config.yaml
dataset: "scattered letters and digits in many colours"
width: 128
beta1: 0.85
lr_schedule: "cosine"
weight_decay: 0.1
Rows from block 6 of a small class-conditioned image diffusion model, named by matrix and row number. Rows with one number within an expert belong to one neuron, the router's apart. Each number is 128 + 32 x the weight over its row's rms, rounded and kept within 0 to 255. All counts start at 0. Numbers have three digits each.
After each expert's rows are labels from the 100 images, of 14976 (inputs lightly noised), where the router gives the expert most weight on average: "responds to" is what is common among them; "patch colour" is the nearest of a few named colours to the mean colour under the peak. Only what is clearly more common there than usual is listed. The data: scattered letters and digits in many colours. In brackets: how many of the 100.
# router: router (model.blocks.6.mlp.router.weight, 16x128), inputs 0-127
# up: expert up (model.blocks.6.mlp.up, 16x256x128), inputs 0-127
# down: expert down (model.blocks.6.mlp.down, 16x128x256, transposed), outputs 0-127

# expert 0
router.0:150098109125130171136108152119123071187119157071078129097108147191132120139169134063086205109139154111073162175119108130158129175149122096104162149185113139082145108106118129144150136078105145075102132125171093091085101097133148157080116144161170142071178145137112083136123149147164150074169077111088137187190133091117095157088158124102095120167155118113057116166150143106170125096141
up.4:155137179142080140084096127140130098130170131171136068045130135080116170183090179098130189122161095172184136149143170172123111149132087135115127167101141159089115104135077130123138114111096165115080148092143153144149114130088164118117155056115132126108132087138119158180114126115111079124099136114105168100127101108152141040130151132104163156246165124133122107131159131165103057128152
down.4:160183080117156134086167130137082112118148145092176180132094150167104114139150129152106107130048095178126084085112128120126091111107125160087149098190140069070223153137131078122170142162124118141148125167117139129175083088148132106127149106145176115171123156147180150183185148175109150118151079142076101123142093104105103150166145150091108106159127156166103128106123156097102108075060
up.5:133163149130173166111098150074120115106114170171058095145132124083123095129162137167151151090112092155141143128120142065117139093104143173139128121138157135133046131128178088095038151186146153164158117100094122183119136166157115075088101146074145164151121145156133176211099146160076191135136202145133124146123074149081145141126129131112112149079136138135153179151117105166125168170100
down.5:063143165159126089111157111082096125144166113109105159120118105150116154124137110106136138118111074158097133172111114167124159147105162111170111079180176105129132144099105126209114105118201099174108088183129159057076150097066135113149183145123164156131137102141107113126096104105140164148141147075145096173159133148140220140156043192158156132110155155151185164160144125132107116166138
up.6:127159178140126116121175101136133111126136113175128101137109108038122156137161123098146118129149100111167142088065123080123112106111154151141163101128132117146147106133110151042096148145100203143122182161081177091111167153132167109104108154102113123148204151089170134193028118122040191169145102110148111124066151129159115125143147132120117145117081128132110173101097189107145113114100
down.6:086089149161143121136162127115160067125087142193149127123151107163132147146142169123076139125154099180155132086161130150122172116186093105153180142107119164100114146123074139157152148106100148169145147168110163129175078188129118187148108078084142117152206147078120124170164119142164145089151117176097084125077124069114112144098117171083067192166161097084128106090127115104074090134117
up.7:175094162159140131160154134135152182128136109105087127137120064136116116164102097166147112126103142151216067139137101110120138135115152126129126145085139138197066104091156176115040143115148212103122116134123151143138160151144184054153150121129148126120081090142130069178129132114106114170116118173128159108134048094146116100168132083107146096166159108201136105142110092183112125088089
down.7:066114108094093140070127174183111042129151142116101166139113180147149104066171138120095147102139104145113135132121201162141116136118121102134124121125134096132156138125143151140149070110140089143130122051142128105085188098186083146153060147160201153113197129102101103150138120170112138120102066069127132178128174134164087156144096128202125155144113084104152115125145165071129131127155
up.8:173096113143145101084107125121143165049151163154172196154138113146123138120086106163172165174183128130163098092115196080159106096124135152173103137110111077188157144067121124090114174148104141169157143087201118126126130113092118081130140104038092109142140100154128140137077164117125106176140089116094134143062157150145162107158084161175103092147170101145144161104151101116110113084144
down.8:139131105176126078103129075120167090075099109138146144151195141105095171133114150100193110134169110159153067121114130140156133051090121100109143145099103122152127095109058092152178160130100177133125118092183166131201083155126104082097139099085144159124104128125188160142110140162115174155116139197104127147063156149129130099108130179140175052123142173100115149170083139136131172107125
responds to: orange (96); red (77); count: six (63); yellow (61)
patch colour: brown (95)

# expert 5
router.5:127092086122121158150107097100120101149207129109100140093087088162120093129172152152153080195134192101162174130173097110109066089151125186156141177098107125127174113174100168098129079147140128163141103130173125187148169136161146098129101169094133104124154130180116091089115135142144174130113152027129113143081144142116145114143086134161088121167092126128130194128120084059137086100114
up.4:120100160156154148125056089137080132120121151146140077118093088102162123113120195098095110089122102150164179145073168165153099125111111110161110003163112055148126136131100102107109112147162165150129147100122108161119157108109169084114132140133128143101127105137171134136151093100090111162119122124050087151128105203158124134151207154113107094154134163101092187091106104131090143070138
down.4:176142139139065112124154066135162112125101155145140095085145161145107176180101125071188056112162126131161134156129133142110054117139149122185131176087195143108127119107131115124083059129132137120132090100095140126119076165140121123126159136151095180192107096162149085123114166137124136104107154074146097078109188099139147114145176171163197095123152134088165111098126180154066106121168
up.5:125181166131125188116153143142148130175124130096136078134087160132128176153078132160152094125162161087107076111125117130141145134178152145127117179148121114177085064107118053047108117110097145195127153118145143085209171175147197105200159157135104100125125130156145147149113148077115089149141082121057131133108103099068102140117135124078118127098128120166198111120120116131158103157150
down.5:154119121107172117165111197175118121083144136182162156099154052134122136068166133098154192145098093132096154118129170132160148103105092100095140143114063129122187121124154090138146160090124079126124194110135147156142087106098066130098148165090163096146123110136126163131114152157188146147123085147057127204115132117145178132128121114116137164082120140181110090083095184106140192080153
up.6:126115140050141118104114072069169163118079149194124142163098093149174132203143135153146117108157057153173139119140100111148091118108138114134167182131098138200074148145181121116138134117076085203137137143106180168097107140166139152102152158121133123182135109103168084144116099112143201123066126137124089131143115108136129091125094112143099127099136129134120087132052150081200153111136
down.6:159097166131075133097146159105121118175142159152117125110149127142165131110078154092100089089150085133179158192173144120113090138149093173119154155142164118090115120128151148079112111114165089138134090176180143067122184123155098154189142111176094131151139164100090080115153147124168096086109168059111113112109140060111157135099069098121108147097158101030180107150151169112123097177132
up.7:131132158156135121111098090141122123144081155144127149096099105115105143191106143180160186095101152123193122129123141164108139057143152130151189095076098139109131138058097100061081124172163147183112132126133081159072164170104136119108112160140110173132101135139149153175122104158101183179150101070156130142145083101135165123146116086090180170126181138173172181095112126154128146152051
down.7:093155224102145088136165131173089087154171109107121120150162133172146108094147184128161120160049143168094146099153126082164053132128144112164101161131130102126141127112088115132115195094129094144109084160122110070145094100137098177120082151153089107181115060166161118162148128146125127158055081105100088141159115206131140164097130135153098116151084129095113149157146151161113115171141
up.8:090177157140063145117134098138103084115117140097066102162122152125106137109140140119141104091156111117134202171117109121111136162120172083117156087117127133163068117130110113085142160155135135152169133054080142094137076196158146146125087113126118076147082162106150197151118161127073181140056142131116132146155067162136102124071159073114147172103107136159107127131096082170112071057107
down.8:141099141153007073111119112142119163149042160135159106126144140123138177119089136138146163113182123174143121146066136069133122081144183089153142129177091117123140127111075117124107097146095114114103086114107153110121176120186156157108131097117145156138121164104140092137092125115140118114130140123142164181052112117180177142104059157099116066082106079059121164109134106107129111168144
responds to: white (61); pink (52)
patch colour: brown (47)

# expert 3
router.3:154085117125184096162149122136201175154114149125127123125066132206126141124080104124153145173152097068072114140067125106128134112092091090121070067121163113124141128105072166125139142103099124168152109170125133105095112121114098132115097096166175166099087107180134124069129077147161110150237138124143156145096157153135132140106098098134143104066104173155071093134101174094115122091136
up.4:045119139128068110136119046124159169116157102149122079135157102106164196122179142136130155132153110111177231156169165147131123111148108115154113183066116107167123155122124209131141112150124162145145131120119095162155133135202140117160137158130065138121105129130134067099085136144121142105029152079122097108092157131113148081099116083099134147094126136090172112118166128133139102133155
down.4:093164194096085065098104064089129131138165103160119076136196102054169131135130160138155118136137087108132164142165117140161116087133094133097138105075108135179104027075130163111058138115135098163107096097122135110161101090135113135108125108082094083147184133116140093127169174112122132173104116140143130140134150124093154189122055111103117151079147118119149103126129149130144097182190
up.5:051119153147157084093115088124157127137110138141107152146158114103183114116145114124116145111130148107081147161164113111151116113167164142162075105083122128088121111129126148129102147136179138120134157118128092180163143165104142124100147081127111151198137176128124168197106155172103212163154142104112117102148093148162129044129162071095113078110097052213145144164096095168191126158083
down.5:111141154150213092176126160185134113164155124125119080125145086125106127143196167097045134132133142196180160121083140206145123151108084115165133157165164143108136124120073178143138089143086115126118120136100160087076134153139108090130154148140091110046083143160082110146100103136100115089056159114103133117131161116110154115147138093110114205157138130061163140101132104144130076118142
up.6:193132158179114135130124099146244155113104162111101150116137106130085140146114148151145131144128127098122084122069149148128098067134103156101050094090133097136089175147062096134128122109174105196140087077106108134086076185073163130127183138107136145104137122151124134142150120186116159157138216105119147114106178104137089134124133133126142105159154168139164104084176159090167160131098
down.6:161094099169092206107161184156086146121115098087203120122153142070102119177119147167140115144174162125117095119117012127071101133130084167119150172187138150117161123108165096108152091132151137172169076087161174124168171131139123107128152203085163108106131142152126168100111104165188116150110161166090141121136133114155157109100149147168107165106140150143112139098106161115106165145106
up.7:084172179119119064105157133150062103156083101079161111136149099105108133141141105108113131140105103127145087140169134118120109126151165187128128121126195177126152152194173109105117118165147103171192118172134135052096095100141179106089080094081103130191154116169184097159133141173157131140110145160142057118102098131172091125086123124161120120132070116190153115107121157109136168193121
down.7:081093125102058125051134100147161100152128131111176086129175094130136108081082144152107074099092149210139133130124167137140093081084102094157138128112133105166131100154157083094125091108137087082128120078151068133098141102110101129109160144112149135192137156114141069141085136067167111163073119130115181136125166149126147141111110111159146173108126088121173188115064172117090152146190
up.8:176105126114139178091111146086179144130117161190131149186156196101069172129090102129215138082120076180099125093145129105180112080095153078128122103152126174130129104122150126078130168168083151111135132138146179166147154140179145146171149124114112126122057160125169114160111117167085137163101159110113061102165107095130123143113079132139114149112126164128188081044110116137109112112131
down.8:129105147137109129196135150118149129120146119141173086123167142055141169127160174156114128166148077126092133094094143174174111131136067179135098186111115121138107121079079135108120117092086131130171146087131121126173123064115080189094186178112153071151153113177136157067072149179144119141105107178090146132148157109177178188157126161146084125109171132150086108117152125109135139150197
responds to: pink (47)
patch colour: brown (54)

# expert 8
router.8:160130108122098189180131179161131110161117164134134092091079146152148081117118150116090111095147125074098099111076082141133132172130067125113123097187106115101103131166108203173128085184145119091133175160088074122109119150127098161112148160187171158094147148163160139124167070082078151107152135104179165152189147110134102147139143094113112176066124102116117145120175111095173193140152
up.4:148133141095159196101104122130154086136097117116068041174144168094133108115165099089085148133072138159093081135159088147150172157106152181095139175118104122064160092113177111142128104154145149129112158166094117097088107151161162098145114090139094120106139160127135157153138046126088146075142086082181131130140132034137149104131167117122092219176133151144132118128153112138137105149143
down.4:117122097102174133125147150136102122143169173172094140146113112140086079045163154185087159152084122164116190120157108105144124112136118131058130082098148134119106097136091117152117165053111105142112086122084190134129220129145106180127091109112100121164144125139169086094144136195135084174117172101151132124115112123120115182108096083085100163151172150085119072139112130061076101128127
up.5:113158157191153033108091108075096118072062113133091174172140128135084149157117172146205116141131112135147096059132137113132091123100141094142114158122132180099170142047107148109157127078133199190126156145137130107179078124113101127084154088148131101157124112136137108179099128114135128138106125117095130129128125135152165099149067151153154107110160155117076127126116114192133189063134
down.5:084162119118168092109100090129127097083091148069084163134164143158159129109123085082147196152129148152138073095132155078158078090093150120158167132137095095120158148048122130092154147123093159187162122105152096067150081122112088114099122133117141081147108140127167166151078144078108180117101131210186150150080146166088156136155124142094179105157139156133121133150116096186155113082106
up.6:120125209126129105140117107156127122161152100160135116144132131122062148146093163121126150146158098139132033124114103097091105126149092154124144143117139118136145084108179208124058141082138177126161190143069161111111095130162129116110144161144106146136099114169169157139142148153095127166167110142091101120153120164068119106143133110076139152103181094190106157106036095152108132063046
down.6:148075083151141109172100141156090152151082152081127143141099096181158118197165088108133096073160108160115101133131116142091109177101135142105139109142107115138177089128171165133116131142180185152153193172112110117104151146116179059109133165121095114148140131144096165099136143082142165125115094134105125121093128184137146114092124099141168179146140108129109180219099067156119202104050
up.7:165158127157174126112114136127127092087142125112082128125128125111102161184132133099151159108133122089165069191107174104110095100108161091184149097098105083172082127128150124077051179155140120140134205105140154091108073152105128135146109156068101138131118177015127182144118107081125174130194140135115055106124150130185097113136151175126114130112138089164102141094132132156099116115098
down.7:091075152122081149168148109125067130149175152131071107160177106115168099176218152136106136183159114098136143153133084157125139120081128125082157120130131143210113140138144155179102122143115159088160145076079136142169159159148118093149132123086141095171143106130084129108162151115105142160103171151116164125135127116143188092090146134152116188173153175103099082058118082061101173145104
up.8:157087149103117124111112108120104125079075159128115094101191113075175193148135167146151107145165108131150098100110124102178153132121162203107160129053061122168124095115103109107123172092162125144122105134120113080142093125136110073190181154137118125064147123155166115157177131200122129150132169167134167137100100084146086076069151177129084154148129171137158130138136085114142085190122
down.8:133100114128114157152136162136121082181098170129162172124130126142132144093185120164140127153119133177103118087115176200111096068105145102125123134154106186139116160159113061145169121090077098080150195055075109159089139068100115127102202092169170124176133141098161131155106173072143157100111152142099115181152092158086132092113116134143155103199118120108114123087145115090098134089107
responds to: yellow (92); green (80); orange (54); count: six (40)
patch colour: brown (48)

# expert 6
router.6:120139137145094149133123190157071103083118180158126103139132201111116092115082147061059174126122171070161125107118098145129164154141157126118166145176169138067203154112127098179117095084156115111093121118151068128095130096109142091152142158152155170106198086166145129110129102154105126122110065097131112140106117076121131112183180200126092139145171120102090143149128130167165176138140
up.6:068133199131138085140064086133181141155118164102100090113138118132178091112156172129132131117193089119113133160163119103096106115147174165098137097132175121135096130191139138137119173132106165171138172168076157107180118085148152097102083127158129121125164127095204099152088148127091194197094108150201145176140106139128127123118126123130137169092153124177097125174121103148079096136061
down.6:117113109099085138115133163056094111125124082096086093137145078108113158141122128142129144169173161172119123197149136148079156136112125141139146091119166119144122131133051145109133170181163104165124094197099102092089113152115080165151115084131127090152192167057078098153165134120149123150102193116164165096140125081109111114168153136114183147136137103133149114163148132062125176088219
up.7:105146107086079038128099123104135143119183089154161156171109080116197107114095106137110093096133095131105124162188088113156108137129113144125137126107123160192145124145178211136120132059076101202169124174122152107137094112125117121066077136108150132140116157112089094083107098151142129084126176163131169123209157155121119141119111107105189138067151116130116092154113163116137184147129
down.7:196158139116132160144080115124156106186111179109126113120083176158090127097160120103149123148107141169133107146138162099173103110138111126124104221108087097082162150084145140149145121116088109117166136122053054155110107081085129158139121152114161087150103143088147132117090135069119112106155032169163182152125156093166105131167164134170140044181131126128086152093115146146119099112154
up.8:198168126076116153182157143127210096120141121092132142183117118152128110131166157119105165089162091107139116093076088172093090087079147096158137142132147159164102136169105170133091140153104154147164074156132213145137109074127144154121107168175139110167151110095127153097131082119114134138070147156115124150176113150213044115085137106144111171115099118174120107114080148126083102122111
down.8:197134125089130136209178137148163137136201113195123111154171156124102147114174129102209097131119144173121126113096147174106186145065172079101158189142114112104145085108088139132123119103113117125118158165095121136151166146173113159147078138182149131089175108174093096126075120140129150128168164150111155163141146100167069156116110116129141201079147101131098102088101114099178147107117
up.9:145097164096135156136146105134162175156178102174127090174170108084157161182123123177101150138171075131119181160144170109108137103141162136076106133135095109145068074157101099140106140166115133113144140158115175150125171125139170132146084172103062141112100166181149106102099105141078152105109166121135154177104122112164130111093141063094148195061163125168206109100151164070108103156131
down.9:182107153063130135143105087143124197125155157146139107117159114123114147139114068138139134108117052164109157150133137124175165138162101138068100122100095095120075062130121115111092143109093146156167091114138165166107147116148128176189089169140084125119117147103126090155124108159120132141140134137085122214172166077138125114048161089082092154080146139167128077125168159069082069144166
up.10:103134115087189169113128136174131165136091124112127114163136107107148149109137143155073162164111082140120100167199123175191183085123127144131074141109105113115076115154074112160139157075086109089122137122130122134112180185163145080111179144157050100148123202103141077134119113097150110109124181132065185131125128098105093103077168079088126121144124151107153077106163113117100092182158
down.10:134097111080210171157131149132121140142125141116112122133146129142171130077192109154111180145079120179067162146166156145172113086185109179095070118101080148120085112096093121176155135094086128101140131105076162174104125100122153142103130146164062070179158126135107142098102094154178148185165143108090122180188124087094122115081132131095129162165115140173116063125145104144121102113158
responds to: red (68); count: six (63); pink (52); orange (42)
patch colour: brown (48); grey (28)

# expert 15
router.15:124141129094128154142182135138163094191113096109096172111102160182145111127119129128064132156163070151087077091089114091073148175155157137178063082155176140112149142142156123154108165190155062147128112157101108091077129138110138149090158120163157161130146081143142096113164118104121143144202171083099164104152050135103116157151158144195164147095085134129099137091119133160075154115119
up.6:140089122191108118206095155142122127108136094104117133108152120159198107068075105163122120165116114096159169125071136101173142091172121141175096101155067140121130155146103108105069101124142144176214117141140097140163131164119147161187103105114179092174100140171148104138115121090111141137108080162156130115095086171143133133127157137059124158082062161137113191110081118106087122150173
down.6:100122105096074115092063113129136108211108124086119090172160095108165081139136161109162160147122102148155160128111130123147079088162190160078114116127110113145105098076151141162100163103058088116127128142097102149117137079102108138114095088115086119110098089167174087067107098076127119115078153141185190128142168141083137123141162099146118138113082147133110071112178169142179090186167
up.7:125127181055097074122130085145177184115117114163140139160156038131096149158099114159162157144149059127176129148091085102151134087113190090130098133108103118165107191131102127094123175126082108130125128126070167100122046221133137112110095130115092196124133136113173138128118149095120185122149143148127110117149154194103135142109134112106159131076135116117182137181097129124154141166148
down.7:114132152141115072067133140145206103104141113181166116099154054101086117159059128109119099124111093144132163130144132143152137067130119121118102095095140131120085099146099132140052113108153110154144148186158132097116089140215066078113144075116075152129115123114154073179121099080095155127147144069181131082140153092118151117123087132140127104128133138077150132157135159116198140199159
up.8:145121091216114082159123132101133148097161171158123179143146134155080095120141147177131103107128106165134144067094129127113123126184158054111140141108103108134167111176129095108130122114158119135100095102194171090121088180129138169120112231101126189173134118160166139144141080132108113181068129120210116153081103174104115172172099109112159134130115147105150133092114147131074094109167
down.8:147116112156083167176193133159180183189153140157160114144130125106165151194128124117175099155141088160170122144073135200098078088076102148110090169124140178155111113095131114098112038104149134144117096112083132116166133091148153107134138089115117080150100113149071087085118159147151168118139186122111147090104108104102123122163131114125125091079142188193119101066124131155093169147115
up.9:156127140127121154135149135117159150094172099138151102140128135106144086168067103170113108179100116155110118141062123092117095149127124168167124116122201109173098149144126107115119092200095186132131101099084085165088107140090127133137138174151072142155058072085144122083143055105119119197212111131165116133120166108110126120086129133135054179141138143184127207116126092117097111146123
down.9:208134137188152127095167134155116117124144132090133097111131114205115108222122125084192101140139125175145080091154113120090133163123133164150140127156126108144147196127082076093163166156143176158096086140172163157157141168089122116143115104125102107136104121126079148133157144144088177094221166115114081126090132097136113075092142180147137107170174145127119138177131119157088116100073
up.10:121112149141188098184096164116161165118062130162109144088123140195089106089094080092093142145165110124092174155094097149117089161089108087079131122150137106091095207148089181130133106083075148133103054136113155130123132111134113145114099166146144106136156134173113112145144142101117071151168103069102066136069124146092112131069109094169130098168167103184127131163110088116173165114118
down.10:131100095125121117111208076126195107135130073203169137074146108110155172179079111160093124096084127136135103150195132135122154142134064178108138145103089154121074160180118120167103120124189122126141128126162120140198129159163094109104154077087124153183113139116088132161139087123187170137124213148097089148095133061135137102112153156137156155151135150116157151133138135106150125188128
responds to: red (94); orange (60); count: six (48)
patch colour: brown (51)

# expert 13
router.13:116123114134064102105119167138157099179112150091158223136112086174098151115178181149131141140127115123177125148110157120102104078124119086154070130098163153146117138086133143109139113102144105119163165179120165102155117121111075102069142122060191169206135134132152093159111155141131141190094105078116170139121086179097080123149127145141163123093127098107082178136101137194129138057106
up.4:119077164139101122141067129212141178116108109116142105135117137135077120117173120163106109116196118190155114109139099084168132153092100166146108143094123110094042187131119094104137127165118136130101098168097158118151106149107126131171147180148121160161100218170164125142056108209077132099146115106170141092157160113128092131130175100128122175143138107168121173138160153111138102110065
down.4:149113126183114171125102120114144095100133178169042107103127104115162109143116137135155114120074144078137166113158153109150149125102091135106114176070141120113164060085095126109068104139119118197163138124162094197195132148153119146088139113163173127128125097120122194112094147179174182168109207166133094140100184146161124109117157169182116114165175136136083107079122155139113128148158
up.5:130145195147129180148097078130135160136097151184094065148129172125151173162099097111113095109119092092148133176139102118104123086111154161134110142121123098101145110131121056139142118108093078077151139070133096112122165107139173096142164104179113086109110203117157192197156070161090144108043174131144088127092154107138142085118146117090142153177115093131165115145148142167157069161104
down.5:142129162157092109135140157124072147168154098164154130118146135224126191130123117146088111127169117109069165134069120086086097213078132143133148126179152104077114122151129148064083103131183153128125109182143197134065136109172169119188124069098147166134120152151098123134154145134086138128121114125099077151135147161163112123117113134133079127094160068105083134085099160067132115160114
up.6:120104144140156130123079084153117187087135143173135085168116135064183138157146173099189098135163083124181103087099120129155101054127103152162076104113160088190113082136095112112099106121127167169142125143114108167166110164142150048171127197059091147185146156136136150139132130155116182176116126118172116077114137087092131111094110148073164120122113139169182117129143160129129089150122
down.6:147117127092114165145129188135118103198151140161122116117059125187122095104160129127040144092096151117057158174122067157084119212159116114079129111134146175093061160174152160175093120152138121139115147139099145105069131094182159171159123151165140113139139167142072102139218113175117122139141112098155124121189137105146106110129133111160078161087125125109114098134133163114112145157135
up.7:128124199144114070179130098185118127123130150141038121173167176170148110141128162093172125130137144095162125154153087111155156153163158152141200093117114149125106096125130085104139128154140129166119105174098152101126116160167163070116070159100194089099122154125129112179172081135098130126164107144125167090138144167124141123104135080170083101162096129216211090127096129092111160122116
down.7:105087080154021132137106089114123160121164129154100162154161065125093147127064186138134123113122144190111097122124151085094132145171146192124137177151116169156115151086105131128123158086136125159113157115117174153110204115140133102147117125137111146100159077102081134097068132185117131083182128112182118110132087144129073147043128144195103101078156138105076139118098155125141138140115
up.8:157157149112077158097140146138135117173152113152134146148074147076117168153175053190160115103077135057110119125169086056139150088143165174149111126136098105133126131164163195177125123140179121205169147129123147080139141185107119091165156121129120151107132130095188093061137143095179105112090096096086130102146125164126138119125128114106130215123138143144120142158166125133187150176150
down.8:119110108145095118138119165115075147125093123101143157071099113107160156107137197120138078066171146131189089118083104142083104150089091117168139167173160127118155128144179141104143085110104081146127080136170182120192118174166146135140146158063109144154140134129128128116169181155138152100062089118035048113073136136139121097102115138127140122120095147109093113111040100100107116115117
responds to: pink (82); red (82)
patch colour: brown (51)

# expert 10
router.10:183072127164160170163081154171094159151161188116106150106145156191104128088133122114149144121164158165082111109058133097161177140085160079153083143144076081177140158100089142153158158085115141077177123090174102136087083105096101111137120097134165107076155141152098151126137131134079108164158117123131147204154172115113139146158111153191076094162135105144108105161160143091117099098155
up.4:099186156133070133106165136106176105173122107077097101189091190166099131140115111141130154158101066149088137133159089087095146087092200114135120200108137129092113236098153159100129138157119101120133155126149140092178169111104099167143114113078132128123113133138126124160122136127060182108091142134143181146110101136084175073139119125137131136156148106209129121091141171152109098093090
down.4:124164115127172117207115159181069113135130164097157173164100141126107082156212140125114121156150132107139204162087133162167184170098149171138092115141130156112115074099135121101108073130167177138161113127078145095126144098150165171217125116125135095127091100153101167125139145223171166137134139167177152129079128141068099123169128124080121153139121164134118113131094118129154111165112
up.5:080173123147179129137183080164154081183059129134115084172107100118167131138120087140106143080174152086131104156119140138193098134150168160137119098128109149183121083106148105112101109163169122135135130162101127114133119181077206141141126116111146096141116139133167165167164075135100135147042144129114145092137111138156044101141140134136130180084094164200177092086115097133136113092083
down.5:081121122212119131157118159104099129118113083159143134129174156103114137132106177141167152120120143097073190138097130057071094142068145104115135192067123146112178119199118086080151147156127131123131113106152160091169126124073143148135170165093136084110113128130072104148105104142157123143067172122118118151139117177137187178125046123155132083094058118122168117118081091136105149129111
up.6:155151149160129132122068124163143126150107116131118137156175122077074144180138168109140116123080129123155141127126106088138063090076121109142186172092136150138058111172150173003104184181155112134133158103089161103096094125150158099110097114146136164096120188098120136162133089111124141048113080141128105170139111089122112135158180154120115078171143130120142133145144156182115090126071
down.6:164141097147150132192153166153070138118162083105140178097140144153128109133112101084136104150058101051156097145138135161154118151140138200094096169146135095123124136105165155141099092076105115131105185048111177160130159106119101140176146151125094104115124134175099171177110127126105137132110067179154152223136103116202111166115132118137125153140081110118136154103171086115120187141081
up.7:068134100102157075063131148179117166150117095171063100150107126105137051063159148157138165137132122143106151128152138087083155112129120167101080092095074136173100211130109120093127110145107085110092136132084117133148132129119159136109126089062129102128125167141177124183135162133073193111154178151177085102105107160097127099127100131139132155114112147146116084126120170139199132147050
down.7:147058181152137187147136116195108088124170195167125145125143072153142154086156150108142129158164152145118095092137149102153119112194116102068126094082132128113093129107125143087114152143157160097169153115080141133119087142168099096086167168129153146126087105108173157149053087095144081151104102147131073153152145166143092089204130083095129070160169128136108171152095135107109085164156
up.8:181131092110145183124112165118190128133160108115131187171142096142115151110171097135121151126158119190107059106070064074116158109133128085121154121170111121160115164105080145139132072173159160124136212099102159140126098152110079127107087127085131161132106145085189128101131104056155151122155157105162111086104194129093101143116105128137164123116063154120182155138050106114120164108116
down.8:161139106101189163145194116114185186140077136122147182206092121117113147093119119173164151142158107148088063069064114166116077109170137106132126179153125141130181162094083082139139110110088124106164147111104147100086180096099114146149143130130131077129078157133118156111099094177163149089124130176108198175110126146129125163147145080133157157135178180141134122109118138157100120075085
responds to: white (96); pink (81); count: six (57)
patch colour: brown (51); grey (48)